{"horizontal_flip": false, "questions_per_image": 4, "encoder_norm_position": "pre", "fusion_encoder_layers": 6, "fusion_encoder_norm_position": "pre", "fusion_encoder_expert_mlp_ratio": 1, "fusion_encoder_cross_attention_every": 1, "residual_init": "scaled_by_depth", "optimizer": "muon", "lr": 0.014, "adamw_lr_other_params": 0.0024, "batch_size": 128, "lr_schedule": "cosine", "final_lr_fraction": 0.05}
Rows from block 2 of the fusion encoder of a small model that answers yes/no questions on an image's attributes, named by matrix and row number. Rows with one number within an expert belong to one neuron, the router's apart. Each number is 500 + 25 x the weight over its row's rms, rounded and kept within 0 to 999. All counts start at 0. Numbers have three digits each. After the name is the row's rms in percent of the matrix's.
Before each expert's rows are labels from the 100 texts, of 14976, where the router gives the expert most weight on average: "tokens" is the input token at the peak. Only what is clearly more common there than usual is listed. The data: made-up waving flags.
# router: slot weights (fusion_encoder.blocks.2.mlp.router.weight, 16x128, trained with AdamW), inputs 43-85
# up: expert up (fusion_encoder.blocks.2.mlp.up, 8x128x128), inputs 43-85
# down: expert down (fusion_encoder.blocks.2.mlp.down, 8x128x128, transposed), outputs 43-85

# expert 2
tokens: "grey"; "white"
router.4 072:541526492492465505515495526513532486517489462470528492477472523505538508528495541458458511501529511466468516465522533520483470513
router.5 075:487538488470476506494543497513498453494529516542470517465466444521542502493494470491513480488470527529490499479520481490524525490
up.6 016:495475546497484490510509478493480490517526533469507426479501495546493493500491499503521495497490483495501472524531512447473516492
down.6 019:502512514507524516496485542498549507507449465544482512519470535469494514493515506448483510494478530490485499458463511529508489526
up.7 179:515515508488585495549466485491481492502490534475477478497528468483491503469485476476490498473509557533502522515519503487546506524
down.7 152:534441478520517444497471464499500484551527461507538511475501482482497539493473490521538541493507522480509477481506490498515528498
up.8 145:501544522497535534502503485492470508541494529491520473509515464473533521480488484443522514490530534450512488489499517487520509545
down.8 127:459495543488519468501517488515517534496479500527517476470493461535508529462524503475520492468507538480511476460490512521525507526
up.9 048:545507499514511495515520473547439481444508498498471533507514470482480507483504485545495477521478515512511540480473470500487495500
down.9 060:541520487522515496461505517486522529534505505495531434499507484494520507484499540505550510498502482478454437492471459495551482500
up.10 091:536515513487518503512516520534510503494466507494484500520466487466516514502504544487495469506497492554516503493493486531476574482
down.10 126:498495485471497473518494465523469474449501511511496552469536490473508546487488496538515521491490530475513514525466476491526436540
up.11 012:510520548512476492494505501517485526469513504497438498460479542531484513525493499501477529523486467508505525483481523482504517513
down.11 020:509493470515490461506496479513513519538491460483548474522511514482482503470495506481504512466497534498485470519502517496508527465
up.12 099:480534474491459473479492465500513489498508499522524499470497527498474518514492483555488482503466542526483487477508485514507558523
down.12 105:522473511480506545504511485462514468488489515534479558500526514497519477529502497455522530469547504492500515484481556488482458467
up.13 126:554485503530523501439483511467485449465548513450515492506548545478470508476502559525502515526492491480517480483472508512496536525
down.13 137:520474468476525489506565452494506470500495441515464483490512461476529515542437474496527551517533517519462461479472519503476504481
up.14 107:535490456484477505507510473489501526499497519442503533524473503516536486541529506515491529529511505528455493497499492557488489549
down.14 124:508498501509525493510459503481525453511521493498531501505497502494503491441422498512485516503504475473492510492513502484523513468
up.15 101:495533488526557523537471553487464465514514488489507462456500482504522519501536507461503475499493513492548489494489496426516503527
down.15 093:490523449487468537511503445455456497517519526505503517497513473497497483503496494512565498466490513505504494492525465500523476483
up.16 114:492517530509551513505501496481474463544497484519504461464519462493471507473486516481509498486501545449523521476476482476533515542
down.16 090:462467543510499492524486499509531490526532500480532466495489510493495548500541475493523529451503512507512496464488528448487495478
up.17 092:488517471520472480517456492487505490526534526431537503532508469519533514520546517475476483522531474480482479496499514444493504498
down.17 115:496499533486546514524463493496516486520511481482476538502504486486469476491457482514532524465538508499487465516454481495525524467
up.18 110:525494496519463503494483483491480472456512470509472539506472501524554506538538510499518456476471490500530474485521490473531511543
down.18 109:421552532512500495499524503490503506524483565497495480507472503520469527487510469488510502498476524486478510491485537527462492527
up.19 080:512483490486494500516510518475487501543501538504511552499497478503497487548496456477501539536529528494497467532491535520512507516
down.19 105:522494480502518499495501482499539525475454500495485455443550516490508486459439482522488503491515451531476510501546490487475499492
up.20 054:512529477542480526470506503494480523497544499492512448507509501490557494513479511481459470552485499484472480520487478537503526514
down.20 054:520487482506525466485527515466555453508528522499502515495462494537439497495472484541540486503467491502485495516531523486515514512
up.21 089:449476512506449522495539469461528539511522485448500501532515486448496529517544480501496488532462533550487460500496508526479530510
down.21 103:516495495478508517515478544556515482448485519497518506483484516539527473481435505467477546452525499498513555509520511472474507468
up.22 169:487498506471477498459536539502531520536507461553497488489499451534475536492501466458459485470491501534505539500500494518476505495
down.22 130:467496512490477494520557478499483478510465517468498508507487486500519512513523479487519463474524513480511495479502489565534519467
up.23 091:529485509469543475493503487520522478501484535490484474475500487449485491524535527492523470519514482526521501497453491553512502509
down.23 099:502470516487500525489487443497492502466498443546507518504474524555499509487449491491499500464522529466509510495500479472504497479
up.24 063:524516486533546503491471480507521499514488475489494467500490449509484519481490560466556495496509427522460500510487520489481491488
down.24 088:476472491489520504535495531490516498498484503503529508462481540484490490492470461536486512491497562514478519481486520487545516541
up.25 116:515503491469538530501487513501578535473508526484505524498493498552498531490521480490504516467514466444488464545497513522503503451
down.25 134:472502501491478475501492521494536479516509503457473453493472493505468487518510485527455476549497498527488518522510494521477467526
up.26 083:439472498502466489517491492490508498488487495525538497571498470490524467515473501471484554491519464491516520471516501472518504484
down.26 115:476508531502506548468507493492483488485525496540480516476490474491517503517482461534483453516542499488514483525524462519458516533
up.27 100:533518534523489478527509493483508486462541521461522528575489478503528503513440462466495529523535542517516504490483458521496509514
down.27 123:474459503500532483505492504492529496481484512523524557466512516503493520454476512477525480496473466485458470495476504513517456513
up.28 118:522489497491517513507486569537523499475513486494490533479497518518517528503495506505484497467527516485512504483517477492505532473
down.28 127:466500541536510476511477469463487536516496480480501512496493518445496544494509490483516477519515522508498472507474500506518443503
up.29 052:485504492513517504512497505522512467475530539499454460463492507478518518486496515497523469501540491492486486480515519491531490516
down.29 066:508479471498544476506451492453465492528459446539527534523498506510500491505501468566504537499504506462477509512511500539510530512
up.30 044:500449498492496483515466480527514485444496481504477466498527559500520500489520488505519524511532491497495534492503515542477524488
down.30 052:458513527513469498456522493501489513501513498503463493494536469498481544516519528487513476484450484559496519534464510476516490500
up.31 122:445504500491496509562471476507489494467481509532505497503522480496496512513497498523555542508505467480496515492522516478485470453
down.31 109:524499535506476511484501522488517529523473487477532534496492442515530469542469492445496478530533526499454479496461464471522501527
up.32 016:520472507529524503466502515477526488514458512503530473516493482491496521467485468495442455481520480457489470499510493513504524518
down.32 019:530535516495509491515521466523471479549498498528487496463514509555486438517534517482546506524467526529496509483483487512491486514
up.33 015:551513497470517527494473502531477518530511498434496463476461495460518456474509512561498469492480462493539500483495497473522495513
down.33 017:477479539537507480505483503465512479456464479515513543545486514496507499514500490502490520457535490475494506524460511491492511478
up.34 096:483508497487493484504519518475470484475487521497464505468517448455517476524482511487494464531484477524473504511467531504497518467
down.34 116:516496426507483540494502494519493480474513503494542507509525495544514506535474515572485521508527489537519517491545474485492515501
up.35 129:513494500500480482528503524489520486527518486465504532519518523511519504510519529534525486544461539486483509491466466500514516539
down.35 116:477494512476507484458488486482495509523502531545519492505519438509427484505530506510503500489512446488447494494515498461521521457
up.36 101:517483506496488481489537494480493511470532526472470521535542505523510513511511495453504545491570489533510510535506486517464486522
down.36 117:504555503490505481485453522522533456483522531504504501487493484516552502459496485506527479547480494457451503499498469550505523512
up.37 199:492509490475501529529514497484504498508487505511484481488475433471580484489499490483475462487504546486495481509517494478502534525
down.37 142:481476535478542463509462493508548508513509484528496469500470515509504508508544492455550513539504509445509532468493538551488469496

# expert 5
tokens: "teal"; "pink"
router.10 079:525486518512484478488517510495478480547510502525518511517521460503501504516527481501512475493463499461488529487494535452475498520
router.11 093:476463535509489496496477490494478536508508525502503443517496511494491472496551479517517524505467481496465554482477492493491494480
up.6 071:497512503476499528535495504546508524535500497510537476504520483494466497487499486543483467506532471486508487536518494475496499453
down.6 080:489506535487479484524523528494490457462543537467514527484535443511502524531499499498529517488551487475465493519541480538532509536
up.7 025:495547482476466501497484533521508444533511515474527498446513514500491474501532515482484492476549494517493539528509476536518542493
down.7 034:490473530467507482528534476520507503489541502526468545516530524503490542542507468489465515460515498492524484527490461522502472504
up.8 093:515496472450542502501521530491496494473518505529475496518502483498500519519509497479484518496492490516468517490495518546562476461
down.8 095:494508545516457486469508491518500524509490462479492495461506514479511514528506506488520494471468492518491469457490506489519489484
up.9 036:524554502503456476481518537532437490531495494520461507517487523524450498498471459523517492506545500482461494527536498514490493532
down.9 042:511477486454522516553543445507510468472448511496521515490510496522558521548478499501476505512467505502502499490530563460501485458
up.10 124:527515497467505501493534460504498489496496496473459528502474541492519513507487471477492468517490508521502493556473510552525493423
down.10 121:518491490498530514528484530462532528488494501490543484518509498484474482495460528492517511523513471486528541470481498441510507509
up.11 038:502484499534496498533524519496495481485503527537520495501450466478525511532529438486503455486553492527518488463523492485485478484
down.11 052:473512528476490506524475534507509494522505517465474531485511513523479483513522490487503588462484523496492492481471477535491484493
up.12 086:485518487460455509502502514518510520480523524510482499504491502498460468510491504470522492478489477458523544500513490482505462528
down.12 087:495518506514524532538509519479474476508523479503529521490521431519507470507494538504474468499496529468471506489472470537492509525
up.13 107:473512532517547503473490549501511549498487511523472489501513463508486488516470515497509481507478507506484519484501489485522502474
down.13 111:528519479498500495497485476471444537514521477497492507496495511493494459499505482499545491495481462554501492508491556507488481529
up.14 122:477478522504427492481518562501528490485514480522452507493525519528472491473458476497531483472499477480489480512465485461502485486
down.14 110:532466510502535467526485479469495486512534496468530494491522497490551557518527529471477482525488507490504495509531475499501465517
up.15 130:472519510501556497508523517499510474499529519509511481525522518468488480496477500482501494455491536514554489507431486491477471503
down.15 124:510515496532478472478509504515482524483478510498507497506497480495516504494496564513498484483528496499471476482512473512507475509
up.16 097:521521509454505517492517509483537490537500519516501424519499468505488526547506471497469515539490487434479509491496493501495482550
down.16 085:475479502495489495510500487510476524475488484488506540461479471576503476505470530472508563503495508510530507504485484447517511475
up.17 043:477541503520485518518510507506495480559486515494519487484508502488459494462498475550477454491517495466487508519448535494507523451
down.17 051:502500535460452490542513555467488520485498511495536531471511449492516497554499527521512553511526491491495489499492461475531503535
up.18 025:496547492505500477519492508496473522473495549458518520496499497510491513460513495505508491535474522504510530502530523517526518489
down.18 031:504491526526481480507563503482476478513554447509495499493502495524497501531513464469515514470500456505533463502516497488486537489
up.19 111:509527484486475488528516535498488522490518477488483528476510541500460534491471516500497478491482515487523482431466499530512519503
down.19 115:501496478565511504498478489521490512543458491477519522524479481479528444493487526434486507501480557514523547541518547463523441486
up.20 093:486504500439507465494441536495546507481526516499486488470479538532501497544505507526483540483495487508511563481517465499511503510
down.20 112:500467506548484531559495466502468520506485468471510476504500473484446530475507484465538480523512537495516497540485516485502488515
up.21 088:504519566518514511502491490498535498524480507460490509486535535525532509485468504511507443474522484518496485525523492493521505447
down.21 073:531478468473533455515508512441466511499532538471490480505502469492520500488500513482474521552525477495499499463490513494452516535
up.22 105:517478507501505532469490531464454526484512506486501496550528508518490462541475451536509495503503531473507470504512517516497551503
down.22 098:499496464504521480511485474567469462516504484524504497447526466463523495495492522446500497523494482466534509509487509512495518532
up.23 109:468473473496569515530496503474510514480502507511493491499497496490485452523515488536488460504459498528515514501511514495500511509
down.23 116:524559543513455499487483502538519525531486516508459474519499484511488534519472505495496495497490537518542511435511486486507538497
up.24 135:489521504483494493491509499482527533472455520527505484484496506550507527499520510490492487445525512529510495489514521475528517494
down.24 124:479497508495496520434497503511444515506520509514459476505487470522497445473559481485465470499485489518488480465526476502491483507
up.25 043:528517459526513502473490476499495474480469498543544520483485507498496506493507492513480463467425484524472495511489501514516480478
down.25 048:510509521518470498501544496517525538484466496469506505548490508479505477507524464493521521484486473477510475507550494499486489498
up.26 038:530506499496491490528470488525523495490503482506501494507484464456495473492515523474509524484458543483493477465510489487511518516
down.26 038:465492508543529502486506486468470536440498461502490514539485554488479483476480489488521492438503456494492515520506510536480479533
up.27 046:484485560503472462528500491538500517536471512517520482532498531517504474461488552464531517486530493525527482535547483524489464504
down.27 055:455478513498502499519534480478514506433505501459480512501510498523543506514529462511502528499551475484496465520534487505539537520
up.28 065:556523520526512508440485462480447513516490511520440494511475510483547473504493499498499495501539481491480477495549474519470552496
down.28 068:497484488452481539491486561471561483458492499491525491507537464486494543513484459509491513476509530497531517497506522487520485456
up.29 073:514497488541535512504482511494500499540492502488505525476500511508542509516535476515457497525450491460521492489458542489533506445
down.29 074:496487495485453491469524504446530503499508502542539494480523484502477487497465541512544494461545482479482501492550496542519496557
up.30 113:523474484494543496527496510533498492473480509449501520481494504499527468486508529427500473454533504570517494473497498488500507479
down.30 121:523512496496463465481474501505492503542481527563508500504466511490511489509493551515492454506501515488509478508483475523519490518
up.31 140:564485471469566510533498499497473492526505548498502582474491519482432485520454499507518523504499479517496505495527498530465508477
down.31 105:492524515483458542468522521486511528503493493534513487492504471488520465554498509458534475488511549499521472476510566425523509492
up.32 128:474487485477482537468486487457537482500471521516520528458496513529502485494492476513511465503475523529516512487507518511461523473
down.32 132:540501543501498478486465487528483557491516473515504484516507508493481480531463529463507459495505501484461524478499461544520476496
up.33 123:493475498482551469516502540521562519456524513551499498492530502470504453496489480504442501508531483473503493482510488513495500483
down.33 121:474494502501463508453504501505496510500501523485516492533547473497517513489473497538558513511465511517452475485523480525496488474
up.34 092:552522517492433527477522495517463494485465525468530477536523503471453539470475497531514514527531490513493487498536473498470540503
down.34 091:489498502495509502532499509520528445510518487507480507498490465531537498573484485529523519501534513478505500523482518490488495491
up.35 121:500531498508469491481509512486480522540475527462527527484511498513425528505499524492488543482515510481476493497457456490517465532
down.35 119:508447500512468494528544479504462528454516473491473527480503476504562468518492466473513545535514472513518511533517553516512516526
up.36 117:546519501516528474481485553524501556526489466505452498511466521491466514530549503446486496486474529482470512452511517529468502498
down.36 122:510500477526511515507519479502473487470446484511523520536505474481546472492484492492519509477458467506493490520523517442511500494
up.37 134:505549518520433516466456527506524552497483484490533478513499474471472526455494493476500514510519473509493493525545534477512463471
down.37 136:496473503482485483525509528461485480535511546501522518508509466525522462551515510488497499514511487539500502507494499518523506492

# expert 6
tokens: "flower"; "gear"; "ring"; "three horizontal bands"
router.12 136:491472510455479498457500499536522529484526503510534516455518509540528508496517539502496506522545467464497507510537520506503514537
router.13 130:494456503492468484482482511513514506524497474524510512481500528531509460482554549527516470557520458501501539460485484459478498538
up.6 113:500483475485565468493494477528512519475496530475499499440486503473453490498528457489515481467509525463493478468491522489516471491
down.6 123:457508504509519473471453506490510524504459513486484486482489470537521539508512439483495484526488507520469503457502520488541485532
up.7 061:498478512517487480491463475521480507512460471479523465499464532450549473494512482508533533458467464533485533543469475479492509536
down.7 069:472473493457501533483538507486522476477519499518511542517522473500476529477475503490472498495515528472515507457541510505498515474
up.8 097:544451490497511530537519459524556486476478489520513480531535513494496494513501466510539504491521521503516490510518542544514449521
down.8 099:492473493528528468521503498528519506496436457510485508523522510486469463475542484494468528510541550457520471507489547505511497508
up.9 083:510499499508454520521540474487468511538498509485460452511475500528513519507517500506510558512527490519468513532493497505470445487
down.9 084:525488500504520494481508452524514483537490506481453569517460507506483516453506477544520516477517473478545470514499491473496487476
up.10 098:513486537470541506508510465460497474492472500531474519483469509510548505494544474493502496520487541531531498503519507516487480510
down.10 101:475488490482497487490479522518516543493480467463503518460489465501493516500542459491524544501509496480490494495527535498488495529
up.11 143:487502489495478543489519432493486518441497524511513567517492512485538519477528488479510502492440526521486476494497545481493537544
down.11 110:478492498520508498505515516535521522546474498496468455497481486499469456539512534535444481532503486510512485501563469503488458465
up.12 088:506456495459500556496528468480480521541494482481458520489492493492490514475518485503531495490494493528527470474501557529532502495
down.12 086:484485513536495482517490502526522476498515489501521495496500581552498463536462506521529520457523493509510507508493501493493470510
up.13 114:518485534438528490497506525457511484491460502497456459506471534533478438451491533501501534528517494505507489491516538524520516485
down.13 122:475478497514465483496522490513491465508538529512522487527508457518526513512524522516491444497496490470453521460489489477529486539
up.14 112:477503456484494501495482475526471490545495489482493513501503483527467497506518537504502499532488468500530433451509511523501487536
down.14 119:501553451490488488485491540501505485487488514458483453454489505513462495489531507458490515495502517540494526508530478527489493468
up.15 077:472544535488527477547508472511501496540460482483500461481491527502509488493499521517490468465455503522524473542539492509476497483
down.15 100:506470480488440481485503508490502531488531471483521490485506517490497523515540487497510470507511541510514505512490494567562481473
up.16 133:523499468555499518477545526476465526482484486499467495499481534477480536513494515520515499479487486487480500491506469476455480501
down.16 101:492539541494535482505509471482448552519478526501494487506512453528477495499513473515497496502513509530494542501537526523519512524
up.17 075:513512506531472509498536477525476486487497507481507507514482404516502490497513522496501506522540500541559516493463482501482479526
down.17 074:497487481460534510496490503477540506507489494499480474503533567481514552502509511498482513476483489493476490533540511486495497458
up.18 091:470514507517497503513472484457513523485520458561520470506523521476473503477543494507515481493482497477471549473491511470468466474
down.18 098:498509462479458537486511522473466483513500517488547515512471480558559484510506505484501506507478516502553478477509518509511511494
up.19 087:474480505488476522504499486488438503478478510543447489436504518475450487503539507492522479527459451528520499473539501490510491492
down.19 106:521458524508494484481526522501536484470493513463499516511479488491535498498491479517510515435546539476463509478444474527477487479
up.20 127:465541528496486533523496493500532490472483534522525424479458518519538520474500489492501491496539549497480509480508481517516525529
down.20 107:508485494497480481471530494482463540531507472514508540539507479495549481563523503453511519467483483491505501488490515488467502472
up.21 052:492506507530516489506487501488535481531447498515483516460498468506486513482498539499496465465483526489497460484462501478462473500
down.21 073:526472456451491518516523523509468467452501567486496476496495526490489457501502470501483506499533526496477472520493511535541530485
up.22 093:536525550515484492552479500507487510515491498506485474488533503469454497504502528516505490531507513459528528463471496477497467532
down.22 105:489518471479537472487488473487516472518518511515536521520482532528512511511475461484514535483514496515479515523517512511509512514
up.23 115:474532486492534515522512488518463467477529484540478528500496511487486510495482487500506544469452485538509512504457467510510475512
down.23 123:498464481504460506509487468511448501558485476474507494492456503480478472519533535530494518505540522491549479507489499517498488497
up.24 091:454555492447538462525533490487519504510467467540502536512514482473474516517502504489499512537486485493480449480479550537456519512
down.24 091:495501500509486510513475506526490456521557507519516517467514507499525472483550518511473497526507504538544529537516440472533434515
up.25 113:460475531507492531501512467498517517508473542474504486488506507489532518502492521497538491543491474495469459521548471547492549483
down.25 098:556510531528506490528479520496508459464516481513494529490466498491555526505460513530488509533492527492508499522477508467536448509
up.26 077:512519479477501510535548488516497504535457500498516482535500517523486463504513476492497488486496511513518532505484461532512504490
down.26 088:469511505520495527493469502495479490505566508509471496518476538534492518497472540530485524515499488498508492462544502446452492511
up.27 038:480485518535495432498478493500476515472480469486480441500486510509472483520498512515549490489484484505538476483489509504535503516
down.27 046:538489467442496528477520479490500467537507524493524537523509492507525504491506476479504491523518499525491507529533530506429520462
up.28 130:491475536498511489477499477480522504471500509467446450502491516479536549498476475469465522520502507516469514487484494486522463470
down.28 110:483457477523514504511496490515471512505485438511506498537517457519532450527498491515494454494474492498511531522511513535509548521
up.29 060:523464491506477464506502498485438457503454509519501466501518511477494492493492505511489522495476503489530503527522498510475476513
down.29 082:447503516455503507501493457477515531499492495469476522508480515510492511518504525515510518498511528501514491464525504473484468430
up.30 117:511453514501510524540484519499578484430509481512515477469496515499479501532496453507509509498531525472516513482488495500477498505
down.30 107:466466507505526520481470512511540536548530453502488524455454491471499517479531468469503521525468504472470500488459481471550520472
up.31 132:536459514505504510524481477493478515516476523463494491537505511505509470470463489512500532500471502527493494526529556472542574513
down.31 120:535505478499499505525525491500462481471528518544457509485501462475493538507479500544510445519524473500459508496519464512505476508
up.32 132:483488529479531450530463473512519510471473513532493526476470524481481497505509484501506495481518531467553520490503511515482494508
down.32 122:496497517475494527498488496531501492479510484498502508481477455512561532533494505489422487508527515503476515495458475507506491472
up.33 101:495516527549479501492495478507511508517480475527467523487545516457517441457532470522498543495471520499532502469493498530496509482
down.33 112:502480477485481503477495502508451521474466528534500490507514501500497507488492500518488461481534496532449483521534499487521471571
up.34 095:475482473502475496474501511493538484477499470532485489512503486509483477556486471482488520511443518470524470498536555531514545501
down.34 099:491531533528474513556484510505491482554515487484531467516515446498513511460460487496509499468485526551506539493516490486490480495
up.35 086:518502469538502490483460435496483550555503513512522510528499521436470501486496528525542520531512508476479474542517508486475486514
down.35 101:537477502476528502535499514502485499497511498489491539474556502489520486511493492513502542494507478485511525466467525524527526502
up.36 121:509500527539497501499497560526506519525504501553518491499517537462536533498486488475468470526465503525501558491476480505479523494
down.36 101:483485509525537501542489445528536488502545516490487482519576493507522460522496513502507497443505509505513500488491511470481496462
up.37 079:476507535491504447527510510499479491526483484472472505524481565451478531505512473493523493495487532473515457484545496504527490472
down.37 094:507492466510503522456492540513504501508509479525472504454524458532515526519518502533490491485502443523461514524525494486510529519

# expert 1
tokens: "upright cross"; "offset cross"; "many stripes"; "plain field"
router.2 074:478502489493505512483498461511468511508448486528495481491465508451526484513542505509529504449473512479505483532483559459539531478
router.3 087:477537529487511496542528441454465492486528460503464478521447484532480475480536476492538472506459529468496520444504517503529505487
up.6 043:567535496541513526516500523485462456513479501504469467510556521518503482533489494504526457464473481529470483532507479456526490450
down.6 046:492461500492468479503503521506526498510528513508544535475493505495474500489479516520495515519506527442489508470476512522466494482
up.7 089:468480474514546502491528478478537501491526535545495462474466475493549493515508485523493471513497511523513523472502473492472530487
down.7 105:528511522484432515521515508475457488523497487534460506524479528521494516534500507466511503489529488450479506512493483509522491540
up.8 167:496431509534520468480445495508480520467493506509509527469487497517533462539571494517467475474489473490539499476530536481494508443
down.8 173:471513533506486483478504468481546532509475520472529516460495456461444532499491507505535530485494523444487446518473518485514454489
up.9 059:468531493497534556512537536456491488527489514523490474431480499516513505511509461480490490477525525490516496539498524496497511482
down.9 061:493508569517476499493495475513464499524528491522445509539475459532536521474498518490544486456509493500479504477507489515517518510
up.10 156:525485494523538500504522428463501488478494504463541491534493528490502516482502507491527495493448523490483482501510497516501492473
down.10 144:510493520524492521513508552487471503504550488490484484506505481523503462540522472518503482517488496480502518503476466491491525509
up.11 103:491473475502517519488485440485478483492506491540504469487511524499513532480516516491552519540490501491510482480511450474485535458
down.11 104:496495487455483460541569472481513508493449496508518494531484508505511483497505472514494473525554470480501515556536509533538478484
up.12 060:469452491472519471496503501501487526532514489499558486485518482507504492472466508497463516503499489516474517511513494531481454513
down.12 073:493494548551486488464494488535516463486508479484446489480516511450471517515490523502520493495497472495498462499487506460517508511
up.13 179:488496501560480469488485488532475504465479500478498522495495506483534506527504494489524500476499479479510506493511533479497433504
down.13 151:445458498460526478522497508463563517567489540512547461492494491522487460520514515506483508501530517491523503483468528484505503482
up.14 081:482480457521491461517470528509503496501436511487513486519513506561494506505495484493510516514498474547469519513497505460495486517
down.14 106:526542534476507521495515475521502519486502481551479530493470512516523515474474490452506498530489522516502432482476478541472479449
up.15 058:466513537495473517534477486481506497532503478528493533480515500463530470496488517511531506469507480512483515513498510483471523466
down.15 064:527481473493499467431518454491505526492519518473475522520476528485514513468497483514538480493481529479526476471489514513533459461
up.16 102:530515515520487473491517488515473512539456488529498527517502480459518491493520545490534530493499517525496490502442483463495476524
down.16 100:493519470499520481493514420463490517475513510538497461527489523522550491466517505498534451477457476501474514486561516528485495490
up.17 133:495519480482536523472512527487530508522469530519503480504526476460514482523450527475435491477467527510518526457479519450489511480
down.17 125:489506536540499478449481501497508493525504454532518481472494502515520495509528535509490464446462531485497509499528535501493509530
up.18 088:465469497502479458477486483508476519511506460488499518505474498558483431493491500494488510515487477473507500501516487465516466525
down.18 104:505528529470487507477538505506517487444511467502491514500506457485540532518506522489503495497510527566468487525511530529492520488
up.19 076:534471528490478500506484527521484537455550448520547508497494491538468513504468480501485529502492514504517550465457466471513451548
down.19 069:470472521530477496503522458467485478504498540524462539512513519479499570495564511518508473495491525481453499490512478524504562482
up.20 094:511531484511482523541487462496498492466538507490522512540482524506503509490542479524511499526559493478499500516490453530491481463
down.20 088:508446542502506488517518491481494513519513495488507547508522489532549499512518496509516456483472523515432482499509490484493531516
up.21 061:537433477534497522517496515456522502531514519496514470465552511537515471468500470503501510482436489540445507508527474493485501494
down.21 071:480548529514517466519470513529503468465502487481516508491490480481471539516482552474508462500536502543475545505499552479527512520
up.22 099:500521487509569503484495474485526519521483517460457508471483477496499427497482472473469476478526543492532529515533537513537502464
down.22 117:475496519487472507498488508511478494544489453529526504445516470515538522471565549498549469470479511488487490449486492510495481526
up.23 061:527518486505498501537517456528467516490488517512503484527505489513443502497526468497501503499474525505518500520513506446513534577
down.23 060:489479505497498480486508528519470490524484500521498499456532462468554482567473475499455489501534477515482533475514530525495479503
up.24 122:515509499503467480487478493497467530485496469515537511504454533524522489506488490494449529506481507467555479466514535529490472539
down.24 127:506462519518506487470515475472517496509450527517494512518537468472495468467529528514511511466535491483489504514522479504492528460
up.25 023:514491504500511534531499485497432517448505515463488535512504516544456458503513470471479481478480559517545550517461506496539519520
down.25 023:492490512511495484467483484499513501566504510494510502528506467500556493512499497520486475477515492491452505505549497475479496527
up.26 124:476491501519476469520507501511524487480473493505491494504463538509532507514562460485490524517503540486542493503500509534481510522
down.26 123:530474509525530486447512456467482507502468499514496538516506484499497454459487530494502492499545489481491514530575507525534493486
up.27 106:490539533510476491536498500474478502537546515566469527472484472488512477463515481497527497498520524507472530452477494509495451460
down.27 108:511513471461510482490491484504510505485508476507483504517527551528517501503462521537552479496473506502523472492466509495519501481
up.28 153:496499488524516499526524502518470486457493494522485529448500512504546558500480502513505492467516545530534473490514504515499497551
down.28 122:545506490446562444472501481511479487518485532463456502492462453493553485535489506534471517511492481524424486494541504493513519491
up.29 071:550431470509503454477490489496500524476491515508516483510510519492495489510528505489511533519491510525543517501482459502481510468
down.29 077:502533501513535461521505545515456452481540519502482504525516494524550517481458503487487492494517512510442504516505510536473471487
up.30 108:497478519487485488498511534527488534475504505473470455475486531505460470528496482517510518523470475521515548456510483455501469529
down.30 117:452509489500483504473503534469489460483483482512518525503487501509450495529488573498460489488540514514515523445466446531453530482
up.31 067:510543489462498466496496515521536499527491525481521483562500492540509468492506508488485537514534506479473523538498510470506514478
down.31 081:511487478505479555484527505499515515488536422506503511486527509513563466490479507481474507483460469511521492459470512501489506458
up.32 123:474482506474513509518511508504499499464456505552503480509500517478485507468514471481503449502549499493565494482519512497505493480
down.32 130:477493489501483491441522507502518492530517467458521529517524441586501480519548476467501521518488479516499498519512505491527527488
up.33 057:458532504547520509515531521504505533473479526477526482511468489557484514507508512491489507484527478509496500520533524453514451423
down.33 065:548477547460485497436501504468516492529497512526467481486526531473524515487515509514520511500467504494483469494473488536472508576
up.34 157:501509484537546505502487491482460484522421478533522517454500517443468528469536493514511498492509537483508502522500496477510522488
down.34 145:514450499513495497479476488491506565503504498488513509520547516542514508481514509488526508481553474442521507472536512489500481507
up.35 055:508479481531519483504480493440516506533519553485523486502510498474474560461506490484488479482488488542488501502491458518523462520
down.35 073:512521509509486528511527499539502553512531493481475468480493471495498494493505543489511485517504438488486472498547518503543520450
up.36 084:489471508525492534524489496518469510514492520436489513481491478516471520495458498482503502492510490459494499503521516517522556431
down.36 105:504551518466520479497521478475534483531485518515514482508513493513485529475502466479483539477471538488482452493502500560497472548
up.37 125:543508529498500541523544491500510462545448489503504504482505494471545516506466475458491466505518522486521467544528483507495513475
down.37 106:477503461487498474488484489536486513463519557496504513505489484545485492527501478442529535500495483481497535503503542463498510515